Weights of a small model that answers yes/no questions on an image's attributes.
Training: muon at rate 0.0093, batches of 64.
Rows from block 6 of the image encoder of a small model that answers yes/no questions on an image's attributes, named by matrix and row number. Rows with one number belong to one channel. Each number is 500 + 25 x the weight over its row's rms, rounded and kept within 0 to 999. All counts start at 0. Numbers have three digits each.
After each channel's rows are labels from the 100 images, of 14976, where the channel reaches its highest value: "top examples" is what is common among them. Only what is clearly more common there than usual is listed. The data: scattered letters and digits in many colours.
# convs0: expand 5x5 conv (encoder.blocks.6.convs.0.weight, 256x64x5x5, each kernel summed), inputs 0-63
# convs1: project pointwise conv (encoder.blocks.6.convs.1.weight, 64x256x1x1, transposed), outputs 0-63

convs0.3:514475496486475458513477528486504515482518547504511496516511522498526483541488483504510511473501516504545489508457520497487527485482507582520542524495464512470488502541501475494516444492535538
convs1.3:515463555508527484519524514491497497502520538561494498495509458507538492502524506490493490514496510475507510488516455524557486497530507500458508500476538480503475449470525498501476538545461498
top examples: count: one; blue

convs0.147:498470501512488470469485552491467531492529480538535516539509494509489443467505511472505539502540508505501481514522495486508496503456489459495517525516455503510508552546557508492495486484510505
convs1.147:486527527515505511518527481501540469516496526484512484487511490547479521513552509519524526579490525496507483512491498544484508532534498500510484542502471532457471484523482499483472516483542536
top examples: count: two

convs0.118:536493529489493471475469504462502479504537482477498486526530512502456494493493505465551522490497465471522500516457454459495563508481505507479469529499526518526506538527507504503503488510549527
convs1.118:490467469488539564522507471526534485528466551482521488536486496511515524496536512487504516498500481522509504459503549540530478499505452483503502477481493474526516500517503491478506434517493504
top examples: red

convs0.112:521487479535454478509478464482487517514489512525491483444495440509503498501444456459470464518488511484508513467502464483471513489512478492459506475489530507484499482498440497488489491538497478
convs1.112:519448518493527481515561524487533524493508517509498492522552513511509488508543551503508479490519500523499476530496554515527513506449527484528466515502471483534455489499536518492512482490500529
top examples: teal; count: one

convs0.65:481485473502480515510470520496488500522550527494498483558506512475488496459465477529493482472450501456508502503518512468505483485499483441482503526520525452534496490458463481504486473487492548
convs1.65:480501526484483469491513481569478495475472499519476514485420537519546514506509497484484495496532484462458464493473488506485506489492500484534534486465478484481465518490527504502540477519509481
top examples: green

convs0.81:503504489532477491498522481491536522505513508478550472485497508504496501531521527499560464479496479480449479508511507539473496473467542450469526547531494489516554459487510491503489497487491472
convs1.81:484514479453513511486507488472456509526489493577482478485473496494518521449506494495454487489501505502522536555494464429501516507529491521525499488477473493477474500506514514510474499538502514
top examples: count: one

convs0.178:487504483495533533513531490535496508494510486514494482524510516525500482484592526506493463443521449509542494532523542513479515475495509531487460516506535538515520510508504527498511491497499470
convs1.178:531480497536495475467448498510507508485499488514443489510508499486531486542475509503508503517498516482493525547435463537474491511506475501508546504467467461476477530470500480457478499495521479
top examples: red; count: one

convs0.59:469480498472430486513481495491468505487477516540508510522477480492493492487482502481488467508493489474576518532498507494513484494495487528477552488481522538525499544485467481523508465488445493
convs1.59:507478519547504447536472480488491503445509471501490485454467523496478512501470503513470493543538472517479499486494522499453513483504515510495510502499554498515515533506497505468517541513539446
top examples: count: one; blue

convs0.58:519560497487443500458522523538478497533526494494511503489470491505511486448497514497475480519509483521488496526493474494512474530531505486485489525503516503525520507497564464519495533486441453
convs1.58:494476505529512497507465505476530472543518518532496517538493523503513471499531533503548528491513476538481510548539498498529534494495535504452488467483509494539522495533497555534471504482511481
top examples: green; count: one

convs0.184:510560543515504507494505496506476523510523540497490482497550515493515491513503472542525502482488563523506535510505496535519475532526542482499550501489450513483516523481500451500499469516521522
convs1.184:517477484550494525510501493505488502516487468512516502467480469524481557482500521504476479469508502505471473515487542487547499460518488520461464508448510480554466498551484500487455491495491511
top examples: green

convs0.66:524446462464528517539487531507507503507478493463492473478532507466487506483506504528522533500535493539543496497487501550487493470486480496453491535529504521467532457492534479484539493507496483
convs1.66:534496522500471468431503496490519478501509511513492466512504503466493474501508536498478503502537524499508467518483517484460516523424494524515467490523496488517476562460509490496444486486501502
top examples: green; count: one

convs0.12:533532524493500556514525467524495507504473503502468531501513475497465513519463514555487492515542487495499494523513484527531521513483496489527508528511513483500523497494562528478531576500498469
convs1.12:530490478544508490472462500508496518465514508497543518525492510521532491547500508490503492459433504476516550519505498525474469487499524480501505509500534558505475479508459464486476479502543500
top examples: green; count: one

convs0.48:510486560475480519522518474475438492510486497495494511493457514501491530463547522502488507519495504467492491482524476474526486516518546496520480489468461522502477512500457481538549530544495501
convs1.48:530487493531510470471483520511486510501524521464506491514502501537510474513482548502523457501524432537511481501514507493484486490527461487474467563468514521536537491489535547495519484511488498
top examples: green; count: one

convs0.217:514499500519502525512446481530495504478524500515503517523490519529512510514538522468480553433488474489504487511451509482496502451493507494492520441451460464493464469503499502497508485496462501
convs1.217:509491518481508468526531481502491495464496501498500487488490544506517487472465473554481482521522477550504512518507485505516480462485494466500486518543535490533518545517503479433503564490519503
top examples: blue; count: one; count: two

convs0.237:525478513476491509572518546489517511475482501490484506532502491500505480482540496464462551465490464518528511512489505484512528541508535515521500511494444483481482463479504518527521494501542537
convs1.237:509495488534515465483527518505501503482474474479435554500524491479512537508515519496521511497462504476454516491507537510522491469478471463493546495548536499491520513506554488486516528521465501
top examples: count: one

convs0.47:508468476433485528513460492525497500493480488511473519535531498489491462544547506485522492497549483481522491493492515529511476443504468450486480514512475488498488497533524509511540521533519519
convs1.47:508505519515535548526502529449530494484549534480462484497504537494491506472482481512492514513506500494442509495548511498485527540491494523519508523481496527538525539510488496454463522459520514
top examples: green; count: one

convs0.144:491461481505543540498465506451476464518492510483472496545477530472508467515482493497449489475513528463482516500520481519538522509514507503473494494468474536456515527467541523475493488519504526
convs1.144:494504546483460519496523489505563507475522529498492492510546520483485513525520510516485540552514527498519516500520519513498532459483491500510500528546465493496443507531532496502503534513517446
top examples: green; count: one

convs0.21:488467531503451480464476537512546552502530508515486513516481486481515483515488475547488499506503531553484481494522518510491509519481447446517488499531508486499498469478512489483442499527518484
convs1.21:463528494509477455572496474488498451510481506475480476488507542525485526469510474499537484482544525490501476488493536524510511477501494470508500504501538472513516524520517478513561522472501527
top examples: teal; count: one

convs0.165:501509502511459483501506500528471502514516507535506474543524535532460498480514499533507482491531479502513516509511493497471491469502454461470512505505536513496484519533491547500574505534443535
convs1.165:514555486471537480499494525492515510460454485461484518508500492506520491519472495496556551508451496481504476512498537520488496504525495477470491529484482473511546546473511474519482540479528486
top examples: red; blue

convs0.152:481465542513489487454520469487487529494524510525497551498469502481464514487547517462508454480524464535531477502499480489458471458486502500477490489482490503523493457530526478499519490502451497
convs1.152:526535485494475537456467535455497518500512546492524469503502518530538470500481476493503512530495507475512514517498526507517499514488509494465497454486495519485526495448445558500481484532487463
top examples: count: one; blue

convs0.151:480527546462486506496529504517510480517460481478506499522441444513529495476490467482502532497470507517461520494537538509512533485489496516510484500461446496476539501482470454490517512515509486
convs1.151:512479505531494468496452450513499490479467485540546513547509563505482494484487541541483488495499488535485506503504511519518511468470513496475557544481498492518480485517501531536516499472502515
top examples: red

convs0.111:537525500507506520510550504495497483542453558497481484562478468498499502498513496497538514518504499525451477488500500514499471516449452516521480513451452498503512484492526514494503481470495523
convs1.111:444506483477492434474518509473504540456528487501447467465530508495485494504475525497483467470476500480533504501458517495482494462495463504540487483495488508506530485522506496508512524535543485
top examples: green; count: one

convs0.35:532499486507522500463493530510537505494522491482484525466466514509541492463540500508489523469550510519492488511519544520504526482460503480483470512526491539488524515437559499480500493537492476
convs1.35:491502524507487493506517517517512501493519516502509490463458459511491503516467479536542465564501489509544536546469529496476488526526492550529507498486478492525476496532471500534514508545505543
top examples: count: one; green

convs0.87:492507468503461493488552494486541480468472510512432519513470469510471541460512476503539499502509495529517496495507503481468510483482508512464523468536555483537489540501518497499485497528506533
convs1.87:499530507496513497514504500496470525495503491466559499490515519468512453497497555510500535501473510494473489498502544495501521469452528505489494465452434520473512513481510459517481449515489478
top examples: red; count: one

convs0.206:486461530520499517487515479488513493504490468569481514529519489508516484539530497491497484515464480498487541507524489463491517475472454456532512546535543468532473488535490485509480522489503475
convs1.206:537540494480473426533485506472506504464490514478468482508504542520519504466498465473527504481510550505530498519506516534529479482507491507525467469491504510493546528498514502496516506552483537
top examples: teal; count: one

convs0.205:489512512514515482508517475494496529527515527505477492511448458524508508530447511534559489513483504511528526471504529494479484473546485460478486543451513515532507537500490523510498495548494530
convs1.205:510539474496524488516506471495523519472487469489491512507525485458479509513488543520507536481542491502492507498524457516503498476404533515509510458496470472513508515492522514444477496514525508
top examples: red; count: one

convs0.215:535507507491498543493479547477512464505508492540503499536537498479493474479503501508496489505492480529505412504521522479477465474539513517518503475516483509502475520530435500477502505518501450
convs1.215:475557494521522501539535487531496494502481512512515522493506471461560502508492485481491537508478467489502570531487496498508474487487528438484539512496490484505529481502514530490520489527532534
top examples: red; count: one

convs0.39:466494497479473537506527482528531534473514509442481535479512524532485502520510473512478480483485521498505483465507471518543474505519520458521542440523538460505485516520524512508512521468501491
convs1.39:554474520497469487460471500517511483483507482509519515486538518521571523504484499485493554529490500498481507493509548489476473489509504506465504522527499482446485461533457522516492514539522506
top examples: count: one

convs0.197:495491448512494491549509494488493490490459536470487470493560503519468480480498494488554487491483516509494474529534465485457486452453485501483502509506499484523515504510468488497526439526476504
convs1.197:560472524508501496521492502502494515524518452515491516514487514469486521488548486511485496498496495511472581501489504550538465480511473515470481521520469465536536495476529495493495540509528509
top examples: teal